config.yaml
targets: ["palette"]
arch: "vit"
positions: "learned"
pooling: "class_token"
am_softmax_margin: 0.2
muon_scale: "match_rms_adamw"
max_grad_norm: 1.0
weight_decay: 0.05
Rows from block 11 of a small image embedding model, named by matrix and row number. Rows with one number belong to one neuron. Each number is 128 + 32 x the weight over its row's rms, rounded and kept within 0 to 255. All counts start at 0. After the name is the row's rms in percent of the matrix's.
After each neuron's rows are labels from the 100 images, of 14976, where the neuron reaches its largest size: "responds to" is what is common among them. Only what is clearly more common there than usual is listed. The data: rosettes with rotational symmetry. In brackets: how many of the 100.
# gate: MLP gate (model.blocks.11.mlp.gate.weight, 320x160), inputs 0-159
# fc1: MLP up (model.blocks.11.mlp.fc1.weight, 320x160), inputs 0-159
# fc2: MLP down (model.blocks.11.mlp.fc2.weight, 160x320, transposed), outputs 0-159

gate.246 076 [143 112 124 142 138 125 111 120  98 132 105  73 154 141 152 124  56 180 140 126 123 131  85 146 148  83  92 133 117  96 128  91 128 158 146 135 136 102 106 104 190 165 154  99 164 120 119 156 138 179 179 132 165 107 140 163 135 131  57 151 128 164 110 200  63 129  83 104 139 102  93  57 135 141 143 152 166 125  88 156 122 112 102 164  98 161 107  83 148 114 165 151  99 117 147 121 130 209 165 130 121  97  53  82 160 104  89 171 114 124  91 133 145 131 142 107 116  97 122 189 129 112 102  58  99  90 129 126 190 169 128 165 104  82  91 136 172 164  83 113 148 141 138  79 105 105 189  92 160 136 185 148 166  88 162 157 168 160 172 154]
fc1.246 070 [146 129  98 176  75 156 122 141 110 131 184 134 139 124 127 174 212 120 113 190 171 148 132 149 121 194 122 158 157  97 120 116 119 119 163  99 151  98 150 104 120 139  73 124 128 110 154 129  98  82 183  99 134 133 129 102 132 162 150 129  52  87 138 128 137 171 104 113 158 219 178 101 142  66  71 119 125 125  82 130 158 171 112 116 115  81  59 183 142 134 142 143 142 135 139 136  73 106  70 154 151 139 123 146 123 130  93  88  79 152 124 150 120 129 129 114  97 150 113 114  84  88 122 135 166 117 136 123 101 134  99 165 104 136 104 152  81  90 205 113 127 148 142 103  61 185 116 140 164 104 153  54 154 212 116 128 172 122 148 128]
fc2.246 087 [106 123 167 115 150 134 168 124 160 110 126 114 168 115  92 139 137  94 152 128  84 164  97 117 116 114  74  65 139 122 129  82 181  80 162 154 153 128 139 135  91 126 142 165 133  47  81 135 123 119  96 132 127 137 153  95  93 101 107 109 204 137 154 134  95 144  88 174 107 134 133 110 167 135 116 129 108 179 101 147 143 120  81 142 168  65 148  97 105 161 151 158 194 168  76 164  78 154 127 141 111  72  82 146 117 105 171 169 143 110 143  74 107  69 137  78 174 196 146  95 124  64 130 116 150 154 201 173 102 125  95 110 122  98 111 146 139 106 175 123 149 111 123 110 143  89  88 119 112 133 152  66 196 141 124 154 174  64  94 129]
responds to: earthy (99)

gate.37 054 [ 94 110 160 108 179 191 167 142 114 120 127 129 138 128 135 110  74  82 142 100 131  66  72 103 106  95 164  94 121 163 138 121  90 148 105 167  70 101  97 163 130 176 148 118 144 185  88 127 130 117 149 126 145 131  92 146 158 160 168  68 169 103 164 153 185 120  88 121 127 171 126 135 146 120  75 142 137 142 168  97 113  98 138 127 117 154 129 135 151  83 145 181 109 142 112 169 134 145 131 180  91 104 127  41  80  92 152 129 157 188  69  84 176 134 128 185  60  90  87 205 123 111 117 167  87  86 118 110  98 112  83 169 132 105 157  96 131 144 105 111 114 133 108 133  66 164 110 141  89 205 162 150 148 142 120 139 106 133 115 107]
fc1.37 056 [134 126 101 103 231  84 181 172  70 109  40 173 131 166 134 149 125 134 190 101  72 139 162 184  93  99 167 180 107  94  73 127  85 168 146 183  82 106 142 132 117 103  95 121 125 171 143 201 137 134 151 168 134 135  86 115 109 136  86  82 154 107 143 157 129 140 109 117 112 120 136 117 137 165 178 146  75 153 126 111 142 142 109  71 178 156 165 114 106  94 144 107 133 149 157 116 109 166 113 148  77 129 125 160 120  60 156  35 127 166 152 132 140 137 100 107 151 113 131 106 152 102 137 147 168 139 135  94 160 121 125 106 157  94 153 139 133 169 143 113 120  99 166 162 129 107 168 114 108 157 153  93 101  73  98  92  92  84 131 164]
fc2.37 051 [ 82 125 140 108  98  60 121 157 147 114 140  96 121 126  66  65 140 156 152 132 124 103 140 144 114 109  59 126 206  74  87 106 159 102 111 109  72 143 123 127 178 129 112 129 154 131  86 170  67  82 162 190 115  67 136  77 155 179 139  96 112  80 111  97 148 134 210 123  66 144 152 138 115  98 142 138 125 121 143 132 133 121 128 164 157 127 208 158 132 190  80 144  80 137 127 141 121  96 130 134 120 159 108 124 100 182  97 152 124 170  86 115 109 175 106 189 142 154 101 165 126 109 111 116  96  79  66 115 126 122 132 187 180  85 103  88 119 125 103 179 109 127 136 123  93 108 117 125 110  94 177 128 119 136 112 145 167 185  99 116]
responds to: earthy (99)

gate.29 081 [121 108 162 110 113 123 104 131 113 136 118 135 126 137 145 137 135 168 161 106  79 129 135 135 133 108 142  98 158 163 131 169 155 180 154 187 113 146 190 146 119 124 123 107 145 176 114  88 156 125 183 112 209 119  94 178  37 129  65 112 142 176 181  85 163 103 177 145 108 167  65 159 161  83 108 174  96  91 132 128  73 154  85 161 169 182  92 146 119 135  92 123 136 119  90 135 157 103 120 112 139 147 140 146 146 171 120 148 164 127 120 128 145 189 156 187 127 136 137 115 123  92  83 161  87  92  72 129  63 118 169 154 137 178  68  95 110 110 132  66 120  71  94 111 143 138 139 148 160  65  92  79 120 134 154  97 129 151  86 140]
fc1.29 086 [195 152 114 107 148 125 163 212 147 140 134 133 149 140 150  87 108 120  99 120 160 134 137 130 126 173 168 170 149 106 129  78 110  83 156 144 106 186 112 153 128  90 116 133 130 100 178 128 106 100 105 165  52 118 130  99 143 181 168 150 119  78  59 133 132 127 111  75  98 170 126  91  43 125 168  69 105 154 151 144 167  82 165  90 100  75 130 162  85 115 148 135  90  73 145 128 125  89 142 140 130 116 123 134 104 140 116  87  93 117 211 174 148 128 150  71 116 137  71 139 106 155 144  97 167 118 153 151 147  85 102 121 194 122 141 176 132  77  77 173 109 137 115 131 118 112 163  83  85 106 114 111 179 182 122 138 141 164 146 129]
fc2.29 087 [172 118 107 155  53 124 124  75 132 155  84 136  81 173 142 174 105 100 106 151  42 105 131 161  84 102 132  82  95 101  96 106 147 107 170 129 155 104 115 136 120 121 177 155  99 103 106 113 155 192 160 106 144 135 139 148  74 128  57 101 148 103 174 105 127 173  75 184  95  88 163 144  59 141 156 158 195 158 130 122 114 130 130 176  72 145 146 155 117 166 138 135  57 129 177 153 163  95  97 152 114 173 132 171 158 124 156 161 126 116 125 132 151  69 131 200 139 119 149  91  99 159  96 152 106 182 171 166  99 158 161 154 110 125  97 125 148  93 132 159 147 114 122 142 141  88 118 123 149  95 113 120 127 132  76 198 107  97 117 124]
responds to: dark (66); grey (34)

gate.26 088 [132 164 120 134 171 132 205 119  87 110  76 114 134 141 192 127 151 110 117 128  94 132 131 161 170 162 113 106 152 134 195  92 129 100 137 145 162  90 151 131 140 164 110 116 123  75 165  96  95 139 193 151 153 142 111  68 117  89 160 134  62  93 154 199 128 134 172 140 120 126 131 106 119  93 139 164 172 145 133 110 155 158 124 108 122 161  94 175  57  89  96 101 157 188 117  78 104 145 162 135  71 123 193 133  96  82 184 131  86 105 114 167 137 123 121  98 111  68 142  91 156 124  81 113 178 141 117 146  80 148  44 124 142 149 143 149 104  87 119 120 134 136 182 104 157 150 194 106 123 123 130 162  87 158 136 147 130  72 110  79]
fc1.26 099 [156  97 115 135  87 148 196 149 155  98 116 110  86 113 170 143 176 143 116 135 143 125 158 135 136 138 114 136 131  94 111 116 202 140  81 122 111 117 102 148 137 125  43 166 178  65 104 118 132 117 104 131 118 156 125  99 136  97 150 166  97 136 151 140  64 119 218 154  98 153  99 141  79 115 120 144  96 122 179 111 162 141 115  96 146 137 113 110  99 116  71 156 137 108 126  25 102 113 103 133 133 166 125 185 170 193 137  97 125 139 128  87  91 108 102 115 113 140 173 137 102 179 137 164 180  91 119 136 136 101  76 170  59 116 163 134 127  84 156  75 160 128 170 137 146 194 124 187 142  59  97 156  78 126 145  94 112 125 114 142]
fc2.26 109 [131 100 140 167 159 135 106 146 185 123 121 108  98 144 104  93  92 163 132  69 166 126 192  89 148 110 109 185 124 159 144 113 101 105 177 124 114 101 109 121  88 119 166 148 147 133  94 171  88 107 105 129 153 141 139 115 164 174 146 205  32 113 104 122 137  99 178 165  83 115 142  84 142 112  28 146 124 108  87 117  75 122 101 129 146 143 146 147 137 128 104 119  35 161 127 146 152  95 132  88  53 133  85  72  42 164 124 129 132 141 118 120 130 127 114 121 164  84 109 131 143 138 152  97 200 156  73  84 115 129 102  92 189 167 103 122 102 159  88 136 157 174 127 146 112 130 120  91 113 117 115 111 176 133 122 143 137 164 128 132]
responds to: dark (99)

gate.32 090 [141 113 120 150 169 119 130 106 107 156 120 139 115 153  93 148  36 200 122 124 115 154 137 148  89 124 159 166 137  95  97  89  39  99 175 117 158  81 143 107 152 174 155 107 155 114 135 138 225  97 147 143  99 158 158 150 138 114 120 117 195 136 145 113 144 137  54  95 160 141 151 177 179  99 133 141 162 133 146 191 103 118 134 194 193 156 158  72  90 150 162 155  89 136 115 164 119 164 152 114  82 115 111 135 103 136 118 163 112 121 106 163 129 135 117 208 171 140 135 126 171 141 147 100  76 125 156 105 124 112 114  89 135 150 120 163 175 144  77 172 119  74 114 141 124  86 135  57  79 128 140  80 117 136 170 112 136 158 123 130]
fc1.32 096 [149 158 142 119  82 129 104 152 118 125 112 131 145 148 146 121 186 106 124  93 111 120 101 104 149 190  90 155  90 129  73 137 145  89 147 104 106 173 124  77 128 155  92 123  98 106 134 182  71 183  97  89 155 147  64  92 117  94  96 147  87 187 156 152 121 142 152 111 112 117  97 113 126 161  96 171  75 131  83  72 117 128 141 171  63 119 137 150 144 148 106 124 153  92  81 144  99 127 112 196 146 156 154 103 221 151 202 104 133  67 176 121 142 130 110 144  65  55 152  61 110 126 135 115 139 134 184 188  99 136 115 138  93 134 165 102  60 144 168 117 130 139 116 110 169 103 194 153 158 102 133 126 134 133 105 137 127 108 127 109]
fc2.32 098 [107 170 125 143  62 111 129 146  77 138 113 181 184  71 144 161 139  95 174 130  86 156 125  78 130 195  87  97 124 155  98 115 178 116 107 130 162 101 116 128 130  87 142  76 166 131 112 113 133 137 136 141 153 123  93 155 129 107 142  72 151 128  94  76 114 165  67 205 159 112 130  97 141 131  99 146 134 104 135  99 167 102 145 134 136 100  80 124 159 134 115  85 169 126  86 187 152  79 126 120 146 148 185 198 165  67 133 142 124  89 109  89 153 174  97 127 144 174 111 136 145 128 109  80  77 112 118 153 108 155  96 167  88 107 196 143 182  51 176 112  96 102 151  80 155 152 154 185 157 128 111 124 155 116 113 107 124  80 160 131]
responds to: earthy (100)

gate.226 071 [122 150 156 105  92  86 100  90 125 123 111  61 143 139 110 159  75 191 102  76 118 175 151 132 150  75 158  72 160 108 124  93  96 170 150 118 171 136 133 132 143 143 172 148 160 183 143 181 142 159 132 162 113 125 107 141 159  95 126 170 181  68 104 117 147 104 120 117 169 139 185 130 143 110 103 119 205 114 152 127 129  87 102 140 179 173  83 107 145  92 221  77  98 164 162 154 122 143 138 100  75 108  97 123 100 145 131 202 105  91 110 142  99  86 116 119 129 191 138  77 160 111 153  83 159 128 154 138  75 137  97 136 169 133 129 126 117 156  99 174 118 110 123  70 102 146 123 116  73 102 110 105 114  68 168  81 125 136 101 152]
fc1.226 075 [149  64 127 155 102 152 193 125 121 181 174 127 118 181 148 172 105 141 113 107 160 119 175 106 144 125 107  85 148 113 113 122 137 108  85 120 117 166  79  90 156 144 104 132 141 127 150 145  97 127 109 166 113  91  85  95 119 139 114 172 100 137 156 141 123 111 161 163 116 176  96  75  89 133 129 122  85  84 145 108 111  87 160 109  66  66  59 136  81 154 149 110 186  95 115  97 106 135  78 149 181 185 143 138 144 112 146 142 127 176 162 158 133  53 130  86  70 142 148  94 122 121 120  87 162  80  81 155  76 154 155 131 145 110 104 138  79 110 128 134 141 140 120 120 132 167 120 215 180 163 157 154 126  86  91 175 130  73 183  86]
fc2.226 077 [146 133 179 100 102 127  96 132 159 104 114  90 124 136 126 150 134 127 140 127 161 132 172 133 125 123 142  84 151 172 119  99 182  89  92 116 151 131  90 156 160 116  76  98 142 105 110 108  65 151  94 158 129 182 119 179 176 167  91  94 157 152 153 112 212 158  76 129 179 149  65 156  46 112 102 139 118 131  47 165 164  90 176 105 110  77 143 145 146 111  81  51 156 104 145 139 136 149 143 164 144 120 124 139 106 121 122 188 170 110 122  74 124 141 150 119 166 121 147 103  99 125 165 109 106 187 198 134 103 121  56 146  46  97 139 146 129 148 191 111  74 125 149 126 132  82 167 144 110 150  99 117 137 153 135 111 120 127 149 138]
responds to: earthy (99)

gate.27 081 [151 134  73 146 160 144  94 164 179 122  87 100 111 154 106  84 130 130 137  88 107 151 109 149 105 185 118 109 120 120 136  78  87  92 135  99 107  48 146  83 134 132 104  83 102 130 129 157 194 185 100 107 141 101 158 170 101 143 105 126 115   1 109 111 117 121 140 124 100 159 128 138 148 159 143 222 113 143 160 152 152 132 102 137 131 141 150 154  90 139 134 139  98 145 136 162 139  71 133 183 133  93 153  94 105 126 169 155  87 151 147  77 147 106 114 182 156 100 100 101 153 122 123  80 155  99 153 171  85 104  58 156 113 172 108 154 135  95  93 200  98 107 155  86 139 150 117  58 104  92 161 159 155 168 151 137 119 138 136 108]
fc1.27 084 [152  91 107 169 101  99 137 128 133 155 119  94 155 138  70 137  34 108 116 120  98 196 149  96 147 123 134 110 129 124 185  74 100 134  75 157 121 124 162 123 140 174 153 114 131 152 171 109 172 130 131 130 156 119 109 131 131 102  98 108 147  92 104  88 185  87 136 168 175 148 137  79 130  96 145 166 159 126 178 151 165  82 151 123 107 146 145 121 107 139 151 147 140 125 129  80 172 121 149 100  66 120 102  99  76  99  66 190 220 117 149 126 132  72 156  79 105 122 123 147 139 139  98 103 102 100  96 158 116 130 206 184  92 128  96 120 179  87 124 164 111  95 139 109 112 134 113 107 142  87 119 187  68 112 182 133 156 131  86  66]
fc2.27 081 [123  99 153 155 147  65  77 117 132 164  79 128 134 123 140  81 137 106 129  74 175 125 148 132 163 124 127  91 141 114 138 204  43 179 130 126  53 143 143 145 120 145 152 154 138 123 146 116 109 159 118 118 147 157  89 140 113 109 205 142 135 137 138 174 117 177  95  89 213 154 155 198  99 129 142 138 155 136  57 139  96  95  98 118 127 179 120 191 121 105 108  94  91  86 137 110 151 134 152 182 121  92 103 114 147 135 102  67 167 100  98 163 137 131 124  93  90 132 116 132 105 148  89  69 143 161 157 118 138 108 152 111  90 139  85 110 109 144  82 119 169 162 115 173 115 156 170 117 141 178 177 120 131 149 180 130 143 221 150 116]
responds to: vivid (100)

gate.71 058 [132 153  89  96 101 141 123 176 135 148 105 122 114  99 129 127  99 168  82  88 101  71 159 177 143 101 154 186 124 164 117  56 163 162 104 133 166 105 132 142 145  90 130 162 130 130 152 113  78 121 189 153 158 183 178 112 141 144 122  62 155 105 100  99 146 173  93 100 157 120 153 181 103 149  79 157 154 106 148 148 117 126 172 129 134 182 182 102  73  99 151 206 137 150 133 108 160 136  92 130 147 128 109 129 114 161 157  96 117 129 104  94  79  98 144 183 122 159 122 179 130 180 210 116 170 124 164 161 173 156 146 125 126 159 106 130 156 112 155  81 108 138 104 115 100 101 177 154 160 144  42  72 104 166  98 152 150 126 160  89]
fc1.71 061 [136 143 196  80 176 100 165  99 103 164  54  91 147  95  99 161  57 169 129  58 111  24 118 145 139 118 162 170 103 119  99 168  41 106 125 137 118 143  83 105 148 150 142 110  59 143 146 122 168 129 105 152 188 130 159 162 146 106 140 106 118 151 141  77 138 176 146 111 158 128 117  90 152 178 139 163 198 135 145 101 139 108 120 102 149 163 147 144 171 113 200 163 122 154 103 134 106 111 118 125 160 121 142 134  98 172 116 195 153 117 143  75  79 164 151 186 147 154 109 166 170 153 149 141 138 123  98 115 156 107 101  93 135 175 144 141 110 150 134 153 143 102 159 140 146 145 101  66 165 105 104 138 103 114 108 105 162 102 107 136]
fc2.71 051 [115  89 109  91 145 157  99 116 104  94 118  69 186  84 123 144 137 136 110 137 126  57 109 147 106 123 113 127 125 189 113 124 108 132 159 166  90 135 107 142 159 109  98 123 118  71  69 124 147 164 166  91 104 120 156  90 127 166 158  93 148 101 132 163 152  77 134 133 184 128 134 113  95 131 152  85 122 101 157 132  73 136  67  98 109  63  95 212 112 172  56 139 178 141  95 149 170  61 128 133 140 172 156 137 156  93 123 140 179  52 135 131 121 136 101 123 135 133 126  67  89 164  99 193 140 171 140 119 155 154 154  79  83 125  76 130 150  58 175 181 121 149 115 126 117 144 125 139 127 129 115 167 152 159 176 174 125  86 137 112]
responds to: dark (100)

gate.209 078 [149 141 167  98 126  91 178 127 117 105 102  77 137 183 127 180 179 113 126 150 163 165 134 100  75 142 102 158 145 162 146 187 164 130 124 136 152 148 185 141  91  96 135 192 113 156 136 173 158 169  88 145 137 139 132  83 106  76 130 115 104 108 165 157  96  71  97 180  86 136 152  97 160 114 125  92  91 106 133 100 111  96 140 161  75 119 120  86 152 127 126 174 144 114 142  78 112 115 156 165 164 132 117 216 144 163 147  57 135  95 105 132 158 107  76 125  46 119  93 147  86 137 163 149 100  96  84 102  96 138  94 177  98 129 108 150 145  71 192 136 122 205 137 102 183 125 148 113 179 149 151 139 159 104 139 113 150 155 138 123]
fc1.209 088 [106 170 158 171 135 133 161 182 148  42 123 126  94 172 146 124 116 115 137  45  87 115 183 183 129  76  94 144 156 122 150  85 157 108  72 156 172 124 114  77 176 103 108  65 138 111 163  96 115 117 142 136  90 143 174 159 134 112  81 113 160 145  78 127 166 150 124 142 188 122 122 135  90 236 125 129 152 152 102 146 164 123 161 117 168 141 163 129 100 116 116 149 105 149 159 162 107  79 160 118 138 115 119 143  99 116 130 160 141 138  95 139  64 139 120 141 158 156 100 170 158 104  96 122 156 169 139 105 120 128 140  90  96 110  97 109  95 198 122 130  47 121 113 135 150 118 122  95  89 161 124 145 151 103 176 210 105  93  93 140]
fc2.209 083 [106 131 137 114  92 149  61  89 120 120 105 178 148 184 134 129 146 109 165 205  99  88  97 187 183 161  85 135 126  76 126  96 142 166 135 114 139 116  91 119  72 135 197 100 124 178 100 164 123 205 177 143 191 136  77 173  85  80 122 124  48 150 159 133 130 123 150 123 198 144 101 158 127 125 153 172 161 105  69 126 113 121 148 113 130 139  78 125 132  80 122 128 123  99 186 117 143 160  88 120  85 175 193 123 176  65 115 142 167 138  94  92 126 110 121 179 120 148 115 171 187  87  89 160  84 112 143 119 145 116  96 136 154 145 123 135 127 141 131 114  80 130 135 116  98 170 133 121 119  88 122 116 107 108 125 167 117  93 134  90]
responds to: dark (100)

gate.263 097 [119 147 157 127 106  79 108 114 139 152 101 157 174 142 145 159 158  88 162 132 106 157 140 178  76 142 129  70 116  97 105 165 137 127 145 122  91 160 109  97 117 158 162  75 118 148  89 113 117 121  70 116 118  57  93 189  80 126 144 106 114 101 157  78 142 138  99 208 163 136 161 120 120 105  96 133 141 116  92 170  92 133 185  99 106  80 122 133 137 163 151 129 122 144 148 183  73  98 131 116 134 102 154 161 151 164  88 136 116  70  64 122 124 121 104 152 114 232 115 155 156  93 131  95 122 134 202 157  74 157 177 145  98  86 157 167 153 107 160 127  80 172 126  83 108 157 144 165 130 167 109 152  78 126  94 178 102  92 165 129]
fc1.263 099 [173 171 174 135 112 100 138  99 149  99  96 149 155 135 114 208 156 118 143 134 101 159 103 143  74 158 124  96 119  86 139 153  94 112 153 140 100 144  99 122 155 166 163  76 124 189 124  95  89 138  54 123 124  67 120 167  54  76 179  87 153 106 171  84 148 163  83 206 159 128 129  94  87 112 110  73 110 162 116 149 103  63 149 121 109 104  80  96 182 141 163 129  94 122 192 113  97  88 181 121 107 106 118 124 168 134  87 122 152  99 101 151 110 134 101 146  88 202 152 165 135 108 124 111  92 127 114 146  84 146 143 107 117  95 106 213 165  92 153 119 130 156 129 121 156 155 149 149 138 114 133 147 104 133 123 188 120 102 161 110]
fc2.263 111 [128 112 183 129 153 124  88 133  99  55  83  89 127 127 113 118 143  99 107 111 100 115 172 198 134 116 148 121 105 128 164 141 147 131  88 152 168 103 142 134 100 134 132 130 158 137  94 100 134 105 134 141 121 162 109  94  65 107 140 129  65 175 153  85 151 120 127 201 117 176 153 161 164 141 109 154 150 126 152 109 146  87 161 128 115 101 144 170 134 144 146  98 135 117 136 157  49 139 215 116 118  69 188  80 114 149  52  90 131 153 148  78 152 171  58  73 135 147  92 165 167 171  71 106 119 119 137 104  97 141 141  99 107  36 117 119 154 129 141 117 154 141  83  88 126 160 204 106 147 139 173 113 112 145 153  82 127 162 101 130]
responds to: vivid (100)

gate.21 086 [138 199 144  89 105 129 104 117 103 118 170 183 116 114 158 117  87 149  94 127  94 107 102  95 141 184 187 136  91 107 131 176 137  88  98 142 139 144  49 131 175 164 166 155 134  46 152 104 130 155 109 125 191  51 119 171 174 134 167  99 131 143  96 111 184  93 143  92 104  79  77 165  99  86 108 130 153  92 116 150 180 116 117 162 157 177  97 178 128 117 141 126 118 174  73  80 185 201 112 161 121 147 119 110 115 183 104 163 130 121 118 118 146 161 183 163 117  70 128 114 121 146 144 147 141 107 143 148 117  80 142 145 139 138 143 109 141 116 167 101 139 188 160  93 141 121 141 142  88  88 137  59 124 102  92 149 154 136 128 104]
fc1.21 086 [ 98 168 182 152 146 168 139 185 127 111  60 120 112 153 115 145 152 106 173 152 105 141 159 128 141  99  61 121 161 153 151  96 138 113 144 119 142  93 152 107 149 144 131 171 133 137 144 172 108 114 134 125 105 135 163 105 133 103  79 148  79 115 139 111  61 131 131 178 118 186  69 103  75 160  81 168 207 133 111 113 136 128 176 121 143 156 123 110 123 121  84 178 113 137 197 142  59 100 128 117 163  98 160 156 168 136 171 107 113 134 137 148 103 137 103 163 119 150 129 125 106 155 117 137 190 209 147 179 126  82  62 162 164  68 120  78 160 147  96 104  98 138 146 175 119  65 176 168 154 147 113 110  85 106 158 142 111 109  63 148]
fc2.21 097 [198 135 164 120 135 109 110 127 118 177  99 131 127 127 122  90 142 119 154 155 118  84  98  95 116 156 130 178 161 161  53 106 102 105 137  43 112 126 143  66 172 171 149 105  86 102 186 161 129  69  88  95 150 140 136  57 112 156  87 155  95 136 149 150 106 143 133  97 101 128 163 167 144 187 122 132 137 116 131  63 159 155 166 149 134 127 233 116 163 169 108 148 112 159 136  68 117  91 134 141 175 120  82 115 158 147 127  79 129 127 157  99  84  69 127  82 131 129  88 156 115 146 119 166 152 102 170 170 105  74 143  85 119 136 130 155  97  90 119 112 141  80 170 156 200 128 131 154 100  62 137 130 146 131 154 127 119 111 118 156]
responds to: dark (100)

gate.171 056 [119 143 116 110 115 136  87 102 157 102  88 159 124 163  87 113  73 112 120 106  98 109 159  53 117 169 116 172 101 108 143  98 112 121 193  83 105 141 167  73 143 147 151 154 170  95 117 169  86 159 120 140 143 199 120 177 113 120 166  75 136 129 144 136 139 122 129  76  85  87 170 144 137 152 108 157 152 155 172  93 130 109  83 118 114 122 128 127  77 143 160 169  85 142  94 133  74  92 124 155 182 149  80 108  83 120 108 180  60 127 149  83  95 119 187 127 135 169  65 184  88 152 150  56 109 138 139  74 127 141 176 119 123  98 167 106 159 147 137 117 156 115  75 107 160 114 144  79  55 121 154  99 186 135 156 137 145 112 132 148]
fc1.171 057 [163 112 147  84 142 151 109  63 154  93  93 109 145 162 129  70  99 152 103 130  42 102 134 131  97  39  89 125 157 106 141 101 152 104 141 155 155 150  83 128 104 131 153 159 141 147  83 126 140 173 154  92 156 120 145 128 173 153 118  99 155 168  98  78 119  85  69 109 125 138 165 159 107 139  84 119 134  97 178  99  78 182 128 111  94 166  72 148 150 116 171 170 163 131 126  87  77 123 183  90 102 143  99 122  77 117 139 121 177 124 101 194 103 191 116 174 142 194 173 111 141 179 132 114 137 161  96 143 105 142 136 161 146 142  91  94 189 135 140  82 172 130 157 175  72 139 134  87 131 169 172 143 139 141 119 113 110 132 104 138]
fc2.171 054 [155  95 156 126 127 158 171  95 127 121 109 177 137 159 106 177  72 162 134 118 128  92  77 150 109 103 106 141 135 147 150 143  50  98 150 123 119 192 152  93 109 134 131  92  95 102  82 161 102 145 117 159 138  99  69 127 162 210 161 140 170 112 164 110 165  64 162  68 187 153 169 115 135 112 136 101 154 109 157  63 128 142 175 161 161  94 163 155 147 177 109 157 140 104 158 113 153 125 127 115 127 107 151  71  95 115 180 127 126 128 154 131 134  87 134 132  91 161  60 132  88 139 115  89 122 136 113  83 125 114 169 108 169 160  66 153 161 126 132 127  97 134 111 102 170  73 129 132 108 141 151 127  65 122 191 200  86 183 119 172]
responds to: earthy (100)

gate.206 131 [128 162  99 103 169 114 145 113 134 170 150 136 157 159  26 134   0 128 128 133 127 167 138 145 155 100 185 144 168  96 116 149  95 141 145 164 112  98 119 142 103 129 179 157  69 130 157 114 164 123 129 120 118 104 141 147 168 106 136  90 174 111 142  79 128 101  96  97 137 174 131 121 180  98 129 154 170 113 124  85 185 120 124 153 131 128 117 122 160 143 151 155 132 133 161 158  54 144 131 121 106  93 103 166  42 102  68 157 175 117 115 137 129  99 164 116 144 143  93 101 165 131 123 119  66 141 134  88  98  86 207  96 162 132 119  59 178 119  85 135 133 155 117 126  90 140 126 104 110 184 149 112 148  97 154  78 127 164 118 130]
fc1.206 140 [115  93 168 133 129 115 112 162 103 137 119 126  71 179 148 137 140 153 132 103  71 160  56 114  82  93 102 144 107 140  98 111  86 152 149  98 167  86  74 136 199 183 120  66 121 142 120 129 179 151 160 110 107 159 183 155 115 139  61 106 170 122 112 127 106 158  82 103 102 165 111 165  73 150 127 151 139 144 136  61 154 101 108 138 134 152  87 111 119  79 155 163  96 152 146 158 150 100 139 131  98  46 127 129 110 140  75 220 141 163 148 105 181 132 142 138 193 189 134 170 134 140 100  90 120 108 137 105 153 104 159 135 182 149 103  91 160 153  58 169 131 122 169 121 146 133 113 101 175 148 144  84 119 112 169 127 123 104 156 155]
fc2.206 132 [143 113 132 126 158 125  64 139 174 130 120 106 130 190  56 115 110 158  79 157 174 110 127 166  95 115 158 187 117 146 100 108 108 157 156 123 131 133 106 110 115 154  90 157 177 154 166 142 109 154 114 119 133 106 132 112 147 160 119 179  93 101 180 184 172  66 192 135 157 201 135 122 146 150  49 133  83 134 102 116  87 136 106 111 148 163 138 110 114 165  79 109 124 112 151  79  91 174 151  89  83 134  51 107 109 193  98  82  88 149 124 146 139 107 124 170 128  90  84 120 134 137 150 104 184 116 116  39 145 143 124 106 154 171 131 146  87 158 121 152 163 140 127 181 119 112 142  75 103 171 154 138 100 147 185 142 108 168 106  97]
responds to: earthy (100)

gate.0 051 [160 122 185 133 110  90  85  89  89 168 106 165  99 129 115 148  97 160  82 163 103  99 145 200  89 118 118 118 131  96 174 113 155 111 138 109 119 139 130 149 118 162 102  93 107 136 126 135 131 143 111 124 146  76  90 133  98 152 159 137 165 144 154 153 173 155 106 132 168 153 119  92 143  93 173 116 165 174 153 114 126 147 113 171  86 121 140 143 125 181 138  93 131  94  68 188 134  79 107 123  93 127  97 155 134  99 107 158 140  76 138 128 187  94 174 132 140 180  99 117 173 166 138 117 109  96  83 172 124 133 150 134 137 114 164 159  58 175  51 166  75 166  63  82 175 207  83 176  87  87 133 108 103 182 109 147 120 145 149  87]
fc1.0 051 [109 143 155 123 153 127  80 101 105 125 158 109 178 188 142  39 154  57 118  84 131 114 146 188 106 172  92 132 119 103 130  91 133 122 146 162 177 137 156 175  56 150 146 145 151 114 112 157 133 102 144 136 191 113  94 112 165 147 110  65 118 156  73 152  79  82 113  79 122 120 163 116 100 131 179 163 146 162 115 173 120 158 204 149 101 166 158 129 141 154 155 134  98 125 167 125 141 123 188 108 151 118 164 156 146 152  35 174 118 124 123 128 151 118 139  90  89 129 108 131 108  67 104  85 118 143 115 134 168  73 124 174  72 156 140 120 119  96 151 115 112  97 116 139 163 155  80 123 159 139 152 126 105 131 148 186  95 154 187  87]
fc2.0 047 [181 184 137 102 138 162 162  67 110 120 134 128 121  96 116 124  40 159 186 151 125 133 121  96 100 132 164 156 146  96 157  62 120  97 186  88 107 123 128 116 132 120 126 137 187 146  97 131  76 100 129 162 126 136 135  97  93  78 141 154 108  62 152 154 139 106 162 127 214 118 152 115 123 103  73 113 105 147 188  97 137 140 108 176 120 145 132 125 123 114 164 171 141 160  56 184 153 113 128  80 166 137  95  68 115 153 112 148  91 132 129 102 101  73  92 160 119 120 137 195  74 181 117  86 133 101 154 152 101 179 191 129 144 138 121 172 113 101 173 158 152 102 109 140 125 121 131 184 127 101 173 109 189 111 118 123 101 104 142 180]
responds to: vivid (72)